A small masked image model, trained from scratch: encoder layers 8.
Rows from block 7 of the encoder of a small masked image model, named by matrix and row number. Rows with one number belong to one neuron. Each number is 500 + 40 x the weight over its row's rms, rounded and kept within 0 to 999. All counts start at 0. Numbers have three digits each.
After each neuron's rows are labels from the 100 images, of 14976, where the neuron reaches its highest value: "strongest on" is what is common among them. Only what is clearly more common there than usual is listed. The data: small charts drawn from random numbers. In brackets: how many of the 100, against the usual share in percent.
# fc1: MLP up (encoder.blocks.7.mlp.fc1.weight, 768x192), inputs 0-95
# fc2: MLP down (encoder.blocks.7.mlp.fc2.weight, 192x768, transposed), outputs 0-95

fc1.528:544455583508440550531432547593517526491494528498469490516472494457483587534525567493531555450470520516525461477520479577457527493519447420460521540437471503430482557505498454476442503486438524502472383473488454465509529576464492494498497474469485564546541500465538494511509469550488493568
fc2.528:493555505525534524431452421490429499502507463553427587421502508469521490541498482456481541463475514442476564533537520482459486449537559500513454550499481504433556500571501521512466495452583494519520552547547531490425471536501547528511525502499493457407491510485492539499507485455514514489
strongest on: one colour (96 vs 52.8); dark theme (71 vs 29.7); line chart (60 vs 7); rising (40 vs 13.1)

fc1.585:471561497570462479500503504540511569507553482505483482561563510552467444528434496482514505469530512530562489487485526514562568486467484492538516542452516494477542511487428542522499497509539494534493532546495516504513421531457466554477503504498412442467468492461548602486494514522494489464
fc2.585:552439561543482464586493520543356563508454502557496508490485489457498544507498506514503471517421531531508540446534432525568494520531540494448434473480445580544504511518541531479521501446471530562514474532551490443410477499508508525503516536464571578488573501483458464497491511483480499523
strongest on: step chart (57 vs 7); dip in the middle (35 vs 12.9)

fc1.29:518543515475571503481469580469495465568468474521551432535547421525541528439503456457495480510531485414529546515519466519476559521460510473506520487504464488464432477543465503481523476479496484530481536448511508473511470548474498494541517518574472515497528524578469503515414454434467517467
fc2.29:537503480514616566515504537469416499542475518540509487525530520442503490528443427501560494491515561556547445455547488459485504585419458520488475525497451506545489502464524545501521502541517433582524474551513541501505498531532464469497495483509480540533478557446422493521523557446466541485
strongest on: horizontal bar chart (100 vs 7); items: six (32 vs 12.8)

fc1.655:456471470458476454389453489525512532521516453554527518533493485562515490548512513445532527470449557484474462491547476507514512481411519526498442490529404518463533520514487568537492467537490520545462505502467503469488489559471486525503519510490460539479508524489414473521493484521423544542
fc2.655:491458508416441392468461435486600516571416444532524494542486500460499494488540549507560481496526521565543459496517454450492471479457478443476541483524543479433477484519520511502455448531471474520514447556469466545550511461474460546462507511479521481497523504494452449472493502523560506529
strongest on: step chart (100 vs 7); one colour (100 vs 52.8); dip in the middle (36 vs 12.9)

fc1.92:427482466524515542553511495458517515453500494497531543517452457519525561494472471544506512481553450554490491473466437539489441522542515590550537445519494457517545476449568458466533415502447489522517517552501510523509460498496471487575525509466459487534498525509425486493453498361467454594
fc2.92:574535491492491515528551487490463560469499486566523467534542489527530535464517446508485502531460534555557546436492433559587455465456530473529479539440492498499539551462513483550532546514458522459534518546520526555534468425480486458477501535568480499542546494521498434513493514447563481486
strongest on: stacked bars (25 vs 7.5)

fc1.211:421587537538456472557495440464519515512475496418497493541525507476484454511471506493508449500489498555519560522522482481562537360506585423506504509489483538526533481472436523557515440540569434515483489476503512428534432541546548493469452550467484517472512541513472493516514529500572398490
fc2.211:564442435463574531424526566477477428495530490609517514439434509518490544451530525526467549494517489505459496492459513499435490582501437546500471528509481437493478470524564478425487531449441522502498492530495475549463563497512519478499493478517508535493447504500533513490505489498424609516
strongest on: items: eight (93 vs 13.2); heat grid (85 vs 7.5)

fc1.79:510384512522482506478504539558524415462422501529500493434469422468504511459533519540532499507505541475461545472461541525402489489483535548511485423454512467537542476547545466471465457429485503491535518445497473462480478468546504525441439512563524499445542471468523523525423499540524455510
fc2.79:506477505459531427439555504480545461501496469495412472431515562555518465494534573485493419427439461472495478496505467568509575450526499484526547522495509446421507542542518497505434564466516543459462501468438480496546469498476441547459452478508454426437446532551588556461562523564482444535
strongest on: items: three (59 vs 13.2); bar chart (44 vs 7.1); stacked bars (35 vs 7.5); items: four (31 vs 13.5)

fc1.748:579501487547572533446565496518527437417549508480491513463402527584531510479571571564547512489468526570447529506528511472513589473540463504529503428488409467496451511438494525527480501506578476560499425509503478451509510481581531450497500513478538493494478516498446506538519452452528558524
fc2.748:586564468504525575494525501468475518532491512488504494522508465521494451523494512518471527507494511515573487487512460549505453509501557490417467449463500511490523502431500487439509474483486563522493462472509538508550474521542537453518534474514498535513486522595435491532466451486549452508
strongest on: one colour (100 vs 52.8); line chart (48 vs 7); radar chart (39 vs 6.9)

fc1.414:491493517501483524495485496531529445472551483513554495472445526558522499501511491538514479527531444581533506465466529439449429453572467520568585511506473439547481511571503469476467533579512505532511496427479440412444454472525490495489548456504520494552440431430475501592492474549479467490
fc2.414:506490558497479510434509400510454508459462475488441517519485506546512503526607486559487501475466455520489460584406518487484412453540540551489523485502478497474530520415467521456453489457537501468430435478537471513504457434516495547466511523505468452503472463585562527500491490536544490517
strongest on: step chart (55 vs 7)

fc1.352:454463501503445555529466481533520502576510550460477489507484506504492492470460489488563533479512463435477472458392533517483504527554570595461466491527503518464485545502529491489553489430453487503400506494476491506548495520490530541537476483475529506530552448426519439507503527433475472464
fc2.352:465441543541482512496505500554549476421560515552477561495466473482536563499503512479481501512430499484488502486521465612468485429491555431524510558489491558564491604540470484515515494482466555435535442510498432511471496537495565486506477510500547546541447528468548530541490472422548496474
strongest on: radar chart (52 vs 6.9)

fc1.26:481440539557578480562529526527531555519480587469423540475494470536494458419498592523514499561528439469481413479480518480471456441555579452500534480433451510503455581535469458514510566442530510507522501482492497429504499426492536522527488500452493485463473526471528526461442446524527504484
fc2.26:472548463407466507380507546500442469508499396608535501514461492446509523573470457506491516424486522548518568511530486534495528546389467540508489534573513465513527459472548540461478476523456505516468521536497497585489517524503522487490504509575498532517540475520513433559505542444424537520
strongest on: ring chart (80 vs 7)

fc1.354:501445478468519526463502510487523474534525513559539506426468494528494550471531500481498543522507507479458477504439514522415443530481445545514485450515538472502482493523579503453459566440446567478476492537488478562419571507467510502526520469458514515509481483469564487471491504499447583519
fc2.354:463572530550451471557501491509457525493468499400445495544531500498485457526495507477529424511501505503536560506535491502596524407491546467497507521473440557509524544480408554550470483542554450547512499461518496454547410499516516536471463529530483482492539504520421504533502515506536421485
strongest on: items: three (75 vs 13.2); bar chart (45 vs 7.1); bubble chart (34 vs 7.1); trend: dip in the middle (32 vs 12.9)

fc1.59:484560489479433453465434505444505434475445486474501536463505484561499446571450471520547543510533411511560588508520503456526547407453579490572439525479431444425529524508509462576551473511523464564476550466487470504479469498533474513534498496486482486500551496457569528419485445503428530581
fc2.59:489479480479476471477540502574612471488568439488479528526520479534499462482496576437485446466527518462488538502497459520512543467468509474498473508517481436464488464482478582420498503492500559553487486514499488529523436521543501524468470522442467510491513451483544495481473485498559446510
strongest on: dip in the middle (100 vs 12.9); scatter plot (56 vs 7.4)

fc1.234:472466554501447546543482536565507528515508529524489516499562456473477446534491536459520454494522501513550494528495521523542519500523534505511441435580485514515493483563467523475499493534496554510462505545471524517527486509455512447481477465475442596509449457490508497446476583457440527433
fc2.234:510476530569556515498464469492411493503468474469470564502449496506475511555494464586505478484569495554497512512471490442483452456602498545451472477564416445516446559501570459530493527477584448539478528552562469526473530545542502572451423513451522447531490528543548509484504521491523507517
strongest on: one colour (97 vs 52.8); histogram (49 vs 6.7); trend: rising (46 vs 13.1); step chart (42 vs 7)

fc1.300:498562490530537509492523513552525520534545386565492486518446517517489503565449477478521467505517468589505466456565565454494479477532454561539555519523514425552482488561523464463475574540599487542493482437499435512566484534525465507537501476476517521503498437520452463569511531493475525520
fc2.300:502510440524546484418454487487536573495455508499433477560538413563523513502433398549568591531491494491486489519438500563558497496584530511468500521483452527501452539425489466549491517493471468517450519491490437478488557417504503447497454450460445442560509542524447517525413476494561492530
strongest on: horizontal bar chart (93 vs 7)

fc1.105:461517508498503491523454446471511489477511466510523558500493508487519535524472649482523448478509480533498501487531438585522540511522618542476478518445479487508531545566553526469575475442527515522530492497507584453535475505545520491556509541527542514468550461566480552566507590480443480533
fc2.105:434489453440483525494548477454434451465467554500570497512483504514496440432500510489455476538493568493521472495520547370493476443456499464519499498493508509424521498486457526558527481544469405456436467483528543470447462448478502524493451520482499483516483459490493446486514496418536553502
strongest on: histogram (35 vs 6.7)

fc1.738:457529518519557527510486492542519508540547522512497494502520452520476515525450447537525588524385394500467454531467482486491484532503528521466519474459449508530449520483452529453535488513504496559496442483490498501499501493503493549531544455526473499566441562497466613505448442467564479520
fc2.738:551496525465525547501515514551395386493454503504526476498479475493511566478486525520549511548567546508558514511518499526481429548497448397476530535552456509525511489469498511523441549515470430528523483558549465474454507468545442528444460484516438455519509486492486502451449491444554420455
strongest on: horizontal bar chart (54 vs 7); items: six (47 vs 12.8); lollipop chart (45 vs 7.5)

fc1.741:504452533491500497413438546572509481525533444552494472500568539473466498507496515507544551509443569581547518455452465561516484500509481473451434502454503549480458533437504558518509446523487518562489458556473432501504513528468449477457477482518512493587559587499459576502537552493471444515
fc2.741:452512430471422473486541419543474452517460512472532538554519467521518478487569488461518496426467495517519566564443514449480475505574539519550470481504474462539522500511420500512455479501559470512416421515509522519551507491506504500538515494476463453472545429468529511575474513482611484476
strongest on: one colour (90 vs 52.8); step chart (72 vs 7); falling (31 vs 12.5)

fc1.35:502493513507553543463488486527526465532513467515521514417558543518457577449546491493490437589522433431498516525514502544440532523502509557545522448471454525527534478583419572522508500497576472511471551491492544491547447521509524529532495499529487558464459487463454555537500577525492474419
fc2.35:503481533471494508503503455550428472506526515448541534473535498458498559401562509553442516434503399450471424502530530499518511549546496585518497481491412427518461463495501582448582497529601465499421461528583548523522492497568506488467499521505542509510533440466488522557489548481494539480
strongest on: horizontal bar chart (100 vs 7); items: four (48 vs 13.5)

fc1.379:494474533464558478441466494479532546485532591571468541471481505521477514467473534520531584535515473500531461469527470559419408495523454487445536490482478485447522522469552492481524505456498490506523538531497469509485467448470500592410470503465482462545469562530527511455491407539477481573
fc2.379:496467470432527558535530536476496515536505466518476492476498543562504486477461510542498508487470540526579445515579484571496564500493513543522477540524498445519484517532500510597493473563489493508424403452500505554553523468476478439550452479530480430484531504530468461503541471407581518540
strongest on: bubble chart (43 vs 7.1); ring chart (25 vs 7)

fc1.539:505503524531501472513517612483520544434453538474522525497461455500520507448491503479538472497563571493463554478543442502541527522488524415492528503477491487537538542512494464439531478480468433538504444537498451435465478565517579495527472525484544484493546530550472478528446548468529519456
fc2.539:462610467492486497536461570478471505508505441455508494542517513577477418506528507428494536535505464451477522540472555579528596471449508515491483553476505499509498492509397508455471449538438517504472522458548505546549542439490495433497468496545447505502460498490448528521521420532489579534
strongest on: histogram (57 vs 6.7); items: eight (43 vs 13.2); bar chart (32 vs 7.1); trend: peak in the middle (31 vs 13)

fc1.640:483462485520478438505494460482509501500486530456466453463563496485456422497497527511509526619506581473509474443422508559446522405502532463505542456477500454532517529510486532435534531513464431493516580484499472531472479501483521518521425509469501485478497479505440494479501434515513519474
fc2.640:515482460571511481504409469439554467521542437503578473452546500486488483502495478509546465537455544587480531508537459509484499433540522496498545512497536489402494537489444497525500486561476449512542542456447452524453480473561479473493445496471508517501495514455405486537495469537500534483
strongest on: pie chart (42 vs 7.2); items: eight (35 vs 13.2); ring chart (31 vs 7)

fc1.252:505548463584469515504461578515520469448469501423495518492502405469543529479519542559518532483532447490485530550483596517528495515553472552519536452554531527526517478438543488534499515499521446528516511442489487474396537452549551465471508460500463505527507445523499500492400498435526451522
fc2.252:477492512509448491442450447525542494442420482539555551520521496489493515457579537510470470568568555534464553549525560483450497445493478443480482444447523542392484492481472508561477457586513411521475473468494411481498495464526506453469467529510510468529530462496448502485500511440570505479
strongest on: stacked bars (43 vs 7.5)

fc1.661:424534499515531446517420505512509393468457521501518490401545473510466579511396476554493459598474554529544492515507452525523494513515532477484468545486528464443484510517507535450422506514457428485554547465481492542436466478593537448501451497494557491525488543491444550516475468553451496463
fc2.661:471555470495472447442481461469456399552480455529562469476524511519500559525504538564445438566463565570536501525509539474485423436498512501488509517502529445401515471514490559489423493525447426488542534491517504558455489442535525485450494476472526493512449510493457514511499437444445457537
strongest on: ring chart (51 vs 7); pie chart (44 vs 7.2); items: eight (40 vs 13.2)

fc1.440:529451447440496524483525559520531486559505449573502464461518526468530562465594519538510459554466479480401495483431518490467441550547477520503558466480518452467458490572536490544485523445458510523493453452472465555577570463431446498570532469596539516489480521500488516489493504493487522492
fc2.440:533492569503504480561462434512383501470482473510454578477446481520525421481592525533482441504458501503477509580441502592527562451547548503476493441562400540505453510523509489458443514480477453499497466510565523479513539498512492535432501549488514555477462502546529556500496494558455493563
strongest on: items: three (54 vs 13.2); stacked bars (51 vs 7.5); bar chart (48 vs 7.1); items: five (36 vs 13.1)

fc1.478:537485557509504540494519502505538455460413481537587427555485499454492580518488513516522508488507489433562472459508543550516516520440466495475500522501495471514536573530567462539496541546481529504505452527489459511462473510534485509523472503426406454519534458423557482421498539499471510461
fc2.478:506560447464502515562512552418454499496504570472491497478445536522482500556458476486456507493479498481549532490544520500504536514534498458519419514514545583469536484530498465428542445431479549466509546464524585444501465480556490443504493494533533539409497477497488448498524462490486550468
strongest on: dark theme (82 vs 29.7); horizontal bar chart (76 vs 7)

fc1.326:422461514485436496437504479445530504594590412578533556503494501481548539545548471490512520525435527517543512477494468457427447549525500432539510480478513505442481492446409520505500480412469460512493464580501439546419517496471513587476550500463524531514542447495529583471486476485555522529
fc2.326:493485494516544496458511445527388546537447455526550534540520489459482545533494411455488508525567514425472520479531523462425496544531480572508530483459494545523525476541508571447496524504524524560502492547602466501469509485570556478492536489474536516445504498492502536521481490526557598486
strongest on: step chart (45 vs 7)

fc1.560:505540430516526540492513522484521567522531414476528482565527454457503526505431483508535551566549484476549400489525490477517488530467516539482511600484479512443432531480433528558522437500489457564476436509505449446504514503526481485553508471554491494510506511512557481513452479460511472548
fc2.560:500509521507502474525570490420379489492529519472496477544527538468500525529522455446580456486493472461525541445457447469528464451503554555497462493485424474513546561488471498534533507503431522451513501557587482560470489544517524550433477530501513495503503473427536543566533490520462558531
strongest on: step chart (60 vs 7); dip in the middle (39 vs 12.9); horizontal bar chart (35 vs 7)

fc1.472:446509393527537469485457512486528451456497430455505456513467463523517559512479532587538493497615448530488462463504510401456442464534445515531555550488498495515483484455470509544525593456497466549483553463484464535477498453536478538498455496451450450547433469528426477406441505540461514526
fc2.472:541455600522484489561420493514530542504452509494501538491506509550479470461596471546469431472496505496509561552487484462480578465550530453479464426530413526481423459557518524455511478536565462484462485495510506476498469523546520492450454529460514516496464526529538577507508533563547522486
strongest on: pie chart (39 vs 7.2); radar chart (29 vs 6.9)

fc1.687:493453505430462446406409504560525519498534485510441476492506440495480492519544560590542541553461501594519473546381428500506449473503489488456481461506499526509485504437527452521522503513467486522436540533450406533491529532434438484463505480527485468549505548473504525453445562496438488544
fc2.687:500464497522462493449496457520523500559477477598512498502522478447514468482549474487546541448536552547490501511500562476476472556488525424517510507552515467512482458516412469502437490597491461490425412497487475508539508536460588449534533499456466446500526498489420494594476568454587469492
strongest on: step chart (37 vs 7)

fc1.767:562467502498482492515501570467527463420492443558444493504474476446529593453564524573526487512453448458419530569502576499495494488554492483544527458480475467459480462513578436534448458462457477520516467542491504569483547474527542473511493494495520545514529509465560572511469523431550515539
fc2.767:475489495544513582561461531488437509543480486471574585489449486501489490510478463579511506444514505565519488490398489436500479508531470529470458494531487498478467524456549543538491445460526438558478396576554548466535575513540528436492457481471518465510488502558481504497499524457455496542
strongest on: stacked bars (60 vs 7.5); bar chart (40 vs 7.1); dip in the middle (40 vs 12.9)

fc1.284:467483478443432457486477420537529514438499483542510483489481504456485456468456563487516524555506457469452506523466509494551451459570464522518501596589524470501450480578504568496419526538502535492476483525493462471498552480464454490522557508508452511507472508454549540459507518492496544473
fc2.284:451499488531493462438567571455477471579551420462502470544529513534488542495450554455502522475439478538555469466531500522474524606458490595521532531416475507506527526488419504512519446501440541518517517521516514536484549472535527452490490487504532486467505505444467481471514424470473528486
strongest on: stacked bars (59 vs 7.5); dip in the middle (41 vs 12.9); bar chart (38 vs 7.1)

fc1.732:464562445511493554481496474463508534494517455538567534512439421445553516530479528489510540569481530469458538548494470546563549547576574563482432563534457465527504511527456533514481472499523477536475460505507454525473589510480510468615573487511500526484522499489506515535409468437504532476
fc2.732:520499514570594510492515495516357472533510489469461514521552540464494558498506499476512489428520506469503492498461469511429517578461412556505542512438485584532536507416473495439467517444482472572431488558590514486502449508517530528429511508511489528468468487503557577546537548566474515446
strongest on: histogram (54 vs 6.7); peak in the middle (52 vs 13)

fc1.534:460565442466490476419550522459517562534531458527479472528565515504486546464447523456511569483531520504547505499513401506499477502487517523518518605462510453489502469474509494440505578537477526519493526450492477509505479515513528500451490523501425443457520483490450481493520526477516537471
fc2.534:521482540508488566547437521495377461454511517438506538470431495534474514529547488528441447498515557522530571520425504544432568470563505488492440455522454567515488500534536511480503490423516417482434488523591552451446437497593548486485441532427507510522492502535539516528525566523525473558
strongest on: histogram (25 vs 6.7)

fc1.750:522506474491449474525401527555516534445504528444465499482521508545509528515436543478514540534503534532508498464499493484495505533503510437490407443516510483481476548454515479466496479567459453508516509524494387508448482479542496451449527490608559504533438500506509479566497539518465422419
fc2.750:522525470446490485460434477488432540515478427468517464549495502467481539561536533525424502559443500459507447434498566490465481479449504527506473500435457468410492569467494504544488492568509440458522507537545450509491501422518503529444471501538530463529404497446464436515503488451452469475
strongest on: pie chart (53 vs 7.2); ring chart (47 vs 7); items: eight (31 vs 13.2)

fc1.115:510558483434494559464466482486512548533474469499565504478544501515505433506447474472511479595507532478540479509577500519554449463512539529486427475561436517466505541468461446590569422593518416513561590496482493506514468517492422473477552479582437517530519483479483463495496447519476512529
fc2.115:583532575489459444520436557465493522471476489527452453482489500548499420453561507520531523487512484523527564550585520531611590440470615451470466427501420465464464520508506458426534482525507487547474520490493521564476465550512474452511417551486460511555543490515446499415501483491538472532
strongest on: dip in the middle (81 vs 12.9); histogram (32 vs 6.7); step chart (29 vs 7)

fc1.481:520496487523542534507475493517489499516452468546475484525516440527542549453589500528548456478484512534523506531473569471471541440484471444493532595545460562548534506482436569563498519493521396616472468421478399463460520471527466447516480494544521441501523538559531547482428472549505475482
fc2.481:473428465545566514564564532549400501520464460453474554408517525540510465467482492533498438527499502540481498501452508527463541493559492492515495530475464543540497541492494531461464537471548517504442473429499489486494438507542533426516379477474461486478529542574521572478520566524539536448
strongest on: radar chart (100 vs 6.9); one colour (100 vs 52.8); grid lines (79 vs 38.9); items: eight (35 vs 13.2)

fc1.103:607582514431490436511537472493505551506499466494487490528534464412510567511530512435501495493514552509515545470505508486550488487486434463505459503449485467495552498515465521609441479559560567481505501558509540470462506556442510446453464500518481491518577444559502487589475500513467469523
fc2.103:385417510525496554497433538492436501546474537515497527443424500560495481487469482551516500505458425489506464543499456526436487480472546552491529501540519506493497535475529472363512490438451487514490489500501463540546484492545513593514504493474493522477425546440475539461489465487530554511
strongest on: histogram (30 vs 6.7)

fc1.527:438456506541554473490451472503524465543475432557531464444524481581499510448467517587512486524421499534436443547485524465436428479506484441466481536496500546525454502516533489498432569444467501565523468504487472445463554487534550442504528474459571462479531519500475556488477426486468580468
fc2.527:511515491501495476583517610437288444453518549522538486442507488537536538502520471529470440494452512552567536475529477542554525502478527519520532509485455491448510503521486517495556508506466447457493514497575496562497450473500477500499481490452480543503499509518456486534486549533521464496
strongest on: radar chart (95 vs 6.9); one colour (95 vs 52.8)

fc1.51:555464529531500534536464525527517465497571552505428526485431466540555495482503502559520501604463516513478479492513471511503455458510414435476488493501531559438477457457530497476527507514501484535596506495482423511445447486482408534442533473528501469541470530511528493399460407513521460442
fc2.51:475508554469511535458465501501440562448549513504498538526518524425472461538440467410519560561533547481446517503522517560436511518437496458452455563517501513509480461490522517612465460585508484531555513458569515497502539498526523534444472509512470521533526511462492484509504523432469510496
strongest on: one colour (89 vs 52.8); step chart (45 vs 7); line chart (29 vs 7)

fc1.597:479521413493575514443540486446506520511539407491485553489513421541501474522528509500517542457487469521458526583491520504497466502435541554518536491486468494454526489408522523438489490522493453511561525537487489557433561511558544543475500470545476476470462589613546514468431470517537559532
fc2.597:431490454473479510425513406511526529442512473504486567584504491528497487516561477508507543497508544483456530534497481462469518400543507493514488488450454485476467525493464475501487426487549502552501474549469473523590536473543478512495481497534521453511545518418507531475497449463606656536
strongest on: dip in the middle (42 vs 12.9); bubble chart (30 vs 7.1)

fc1.712:571466535550516501526508505549523472465515496534549516562571467475513502515537463467522503483540541475506546528439546531475474423436546524480446528461491526508444490421438521577486503464540496503528425537472451512528580541479524436528531507439415524526535442423521517443464510440542508516
fc2.712:473511495425506554451547451496472475524492422521495555513543491523526479559591556405540542470464557524523520510494496550439446517481545516515465538527501473502524570538508504464504515531515590490550506518515507493578451526502545507501465503501496467538511508480547483433483498424550528569
strongest on: one colour (100 vs 52.8); radar chart (94 vs 6.9)

fc1.240:491563484475501535462448435535528594440522476459525517597475471462523487539528522523545525492477489475448447520467512533472505509520524496453429554472512500452467553488571508539521480554512508513499483527474509474533519486459492432466465471568519483574488506489478471426466489435397493580
fc2.240:462473453511444513432513423522541418481506479556515508479562465484541572460522524457450486447548520512449578539514476545545490497544505602503564529481498509538492480538481481495428559450495475520445477427482503507441475488548491525492499515552511555513537446483516556545473565563511516470
strongest on: stacked bars (68 vs 7.5)

fc1.261:483515504509426527470424518475507496498536469546501482455513565449502524483518465493545524495471541475493461548485527503471481509501533497513504519513498556516485549523500508503402520465449439518417494426450529440525460542499488609465415474531534532491522489551501435527568497488477526504
fc2.261:462465464523565503508529460543471503500529404481484521516441493543519533465464551522527458587504490517457447460521566485466485501541543489555542560488440542535525574545512436513513585464448536473516559461502449492462500460517502525508480496534474516513489582561574577495491515482520588506
strongest on: radar chart (100 vs 6.9); dark theme (100 vs 29.7); one colour (100 vs 52.8); grid lines (69 vs 38.9)

fc1.405:434471520490436454468572449605523515540416458548518441530567496438477497414467594565509512479462485487455531499452548530520420463535514512466534485500524519541486510502513530510475540383506505530477491545516512533544488540504577576469511541498534525485518480501479493510496516497522505469
fc2.405:518512489506584536499453556432538463503618514464490513484434502585512483537530471442512462501521541525551472485537489474432549522452477449547469563462460509473511491486469486446543457593507492486511464427477464475456469468492443449477464487501470518528461491545555502497510462497498500518
strongest on: bar chart (59 vs 7.1); flat (35 vs 12.7); stacked bars (30 vs 7.5)

fc1.434:458438388543500483504547486541533495530450483540455549465466457509492460444475512556499536594424501524488483475478504505489482458509498424529483559543466425515459489544484559488507468399538451505438508513461510505493563535468500562542469476450451416429425492454539514459471464433504445505
fc2.434:495453460530472531515459558562482472376487483438524525434486453485514483480514498578439505583507497499402492569482508475495487451560478512471476500540388485542544478498506537496446440548494455549532538443477534477401467524527493474524521499505498571514485516531578487508449462515508519512
strongest on: dark theme (100 vs 29.7); ring chart (30 vs 7); heat grid (30 vs 7.5); kind: pie chart (27 vs 7.2)

fc1.364:483518524505444487498544469570522503552448466553504477466591528439484568416505517520500537479448453495430538511488502555556445536527457524494551477523523517479486516514573550498445538422532508538423460552501546576529543517527538543493483493557492456491507463490490511468522546460533506476
fc2.364:520525488520573493477472542452408507471564527454483488513462496587503424569504500429503458513515560511588506467527479497443550443465557462535446534463415526510493496507445434445534500545495506518527513441535469434452449521486498430507489509438504572505507450502508448519506452505487485528
strongest on: bar chart (54 vs 7.1); rising (44 vs 13.1); stacked bars (40 vs 7.5)

fc1.515:535450535469525466450470417504524481444500485570528618472489528505471488482529490521537461519543476451519510484500488474445459489495482427504495473473501486450513510518494559510511511533525437549524462545509385414440426537510590532423531515482528515490525610520548517527517547529559476545
fc2.515:409524443469430481476515449573510494555475477573460514475506469452473538516463537508452568481472476504555483454434491438458385506464482531470509522575555460466519505465531527474532516449447545513476475586493464536501524490488501591514518483487493509499485447478590503502488523489474413515
strongest on: one colour (85 vs 52.8); dark theme (75 vs 29.7); step chart (46 vs 7); dip in the middle (43 vs 12.9)

fc1.177:539531456445568475482523464485522469520553468467546575416531472489497512547395531454514538511417475554524485544462489512501473470579444540496469544549528570536537504431489503557477565443500522535528548510483438533500518512529537435518555470555455562481561529521498524551476552517486455491
fc2.177:541599536467553501544487567437421475524484505520494491520493474455471449577474464437541570479532471483519505474532555470479451511431508508495509518543486435421551496559522535452534431538470518507551544506532509499547494560536517466478480505503432504499517470497455440493506524471417516539
strongest on: stacked bars (99 vs 7.5); flat (92 vs 12.7); items: four (33 vs 13.5)

fc1.218:551466547526591548523438599533525529508471525535444452453532514487458548473481459528509532518476550453538556515461479499474508510486467521494507424515498454483489515524458549551580490542510452513488513538492497434430455471506515514449452494550459449544569529511455528522542557527432476483
fc2.218:427483506515494500481473456485508512499522465458527624597480473447513483536539473482546545498590483567525467507515570507427477509521506498526503523495486509421564501431507510505544457547502460560509499513489485507619541536493506485477537492516504525504532459502475529510480475466552596557
strongest on: horizontal bar chart (100 vs 7); items: eight (50 vs 13.2); items: seven (32 vs 13.1)

fc1.72:587455506545604509484487576489529533510422524580487502477470533498506498515533526413498542493501482484502434420497486534409430518410428495494499545481511434459478487512551518514476476455469542474546496503495419548494527501458507487512499514450484560503471542523527481422529479507423518484
fc2.72:497500498544498517575466544480367505435495501453529514523478495504499484583471492545534473503435518518570520524523460442531534436488563464486500479461512575496503516493495438553609478525536487538542502450524468449522496515512495514527492506488540521502564485521529452508501500506599527484
strongest on: bubble chart (55 vs 7.1); items: three (33 vs 13.2); horizontal bar chart (32 vs 7); items: four (32 vs 13.5)

fc1.39:539490498545480504544486508396519488417434519450521504515468511473547444565570577476524513475528504508441470482470472510459526436406546529504532404461476553457488534489498460458399544522556523511483468462463458463431543466458448546518482494513479552531493431526480524505502533523463488419
fc2.39:488544482483489500420485482463407487474466491478485468485525517513506485520554574486432564525519536539514458477514513498479485371487505535499533477481459526416477537522493484516437513511534458468495549499546412480436516383507489547463510484566474422518464441531459453547509498474483421517
strongest on: ring chart (56 vs 7); pie chart (44 vs 7.2)

fc1.456:512491552483429494493486483509517530429458561502525496513468468461487471486481491507534517478545558550528541502549483497537485510460475420509530534538495499541556513526530502464514540569517472500489491527493468475452503551487565571491451519532515468485570482483479508518478540499450496522
fc2.456:489529535540492523587527605483433493436499488429500507544523497520497491532486501507555489514489475499476542489503466518590537482481527510496463567491402539589547526499450485537486449530498524566491513506507507528500490511509500422497484500526523516499540520460392509544513467545501592443
strongest on: histogram (100 vs 6.7); one colour (100 vs 52.8); dip in the middle (30 vs 12.9)

fc1.8:477489473458503553468530523489525532510440559577512518482500532450492540466535489516491535534546494449498395431474562580427510516411484481499466548491464429456458488541573472572540427524528512494503476494467444521555494497435499490485508526496516500484431502493589492489517578482480560484
fc2.8:504540506563518457540450500526422434473492492506477497556528482510508490457487537558559538422442453502563490530459505491494470446471449496473574517481552478479499548503577506564496583461542455499512506494502521440477495455487522548448480508535480444528566478525560530503475534471503510559
strongest on: bubble chart (72 vs 7.1); heat grid (26 vs 7.5)

fc1.161:492523414515529474425474540482515421466512435486579511465507490533494509517500493500494476507452453566586468468524505481515440500489459501450509559464503518448459498435469454459530447444547438481566516557487450517451408420467497491476506508465478519517421472492481472505495528506489461543
fc2.161:518477581509490547590517438535505549550523558500404472529475490447511480498503509513532542492547547457414538501497534492470538483494524474530485450544442483590531497567499521552482560545492559574436480434511534498517584618507514541496502517556539518486573521539542548485500491498504557484
strongest on: stacked bars (99 vs 7.5); rising (38 vs 13.1); items: three (33 vs 13.2)

fc1.282:496563493437481476499508535449512466431497460463526407438499491487516445496487590558515457551504483508509497527412486436609444474564563563479454455464473503521507551478520476490508544504455522463436508450492498439479479544474503477525504494557442410509499486552541503440495489502563474519
fc2.282:451490513488533510480500501548329534539522453545526570531472511448508578542498465523496521497507547534505499450506479522431538547420461538492500571483457531483527536478459578450426529549468522617514435508560467509490484497459524481510537483555550513493465483511468561537505482503456535466
strongest on: items: three (66 vs 13.2); dip in the middle (64 vs 12.9); lollipop chart (57 vs 7.5)

fc1.78:441533530507480471527535555494522509530478429453476538508511491492501538453533527457521480542441515550410470494491538496470523529486539463514505459511466486418544473466452502449496420496464525552501510539502551553520489534527562436525495512514474579468498483506436486524479521397514462512
fc2.78:503475475508532475502493471467523472476559557513492518472460514503492470416502507566521474447442461520520532476530493483492482538532473437478534495494491429550464482528530550432531564498593443475500455508440460457489459522488490589415464487521515466510516543496485506560503538602524468457
strongest on: items: eight (49 vs 13.2); bar chart (48 vs 7.1); items: seven (38 vs 13.1); stacked bars (34 vs 7.5)

fc1.304:558439539483514503480542477508518505440419495565538491532500551456483478498485545536542480481481438514517440486515590457512522480453534517509484450426452534517454501527475477547435556514490494533474519523493514487515538559540521495465535492513540573501556520443582549507553493512415566550
fc2.304:567513563529526589552536566467543499433545552461547479500448491538495566514522484483559504500464534522486468524544436529589567541507545502511485485507428484555501492527500482467570494607492552528562510492435525520475511507546477515494491475600517491507507475466468438465504439487485577542
strongest on: dark theme (99 vs 29.7); lollipop chart (90 vs 7.5); items: five (61 vs 13.1)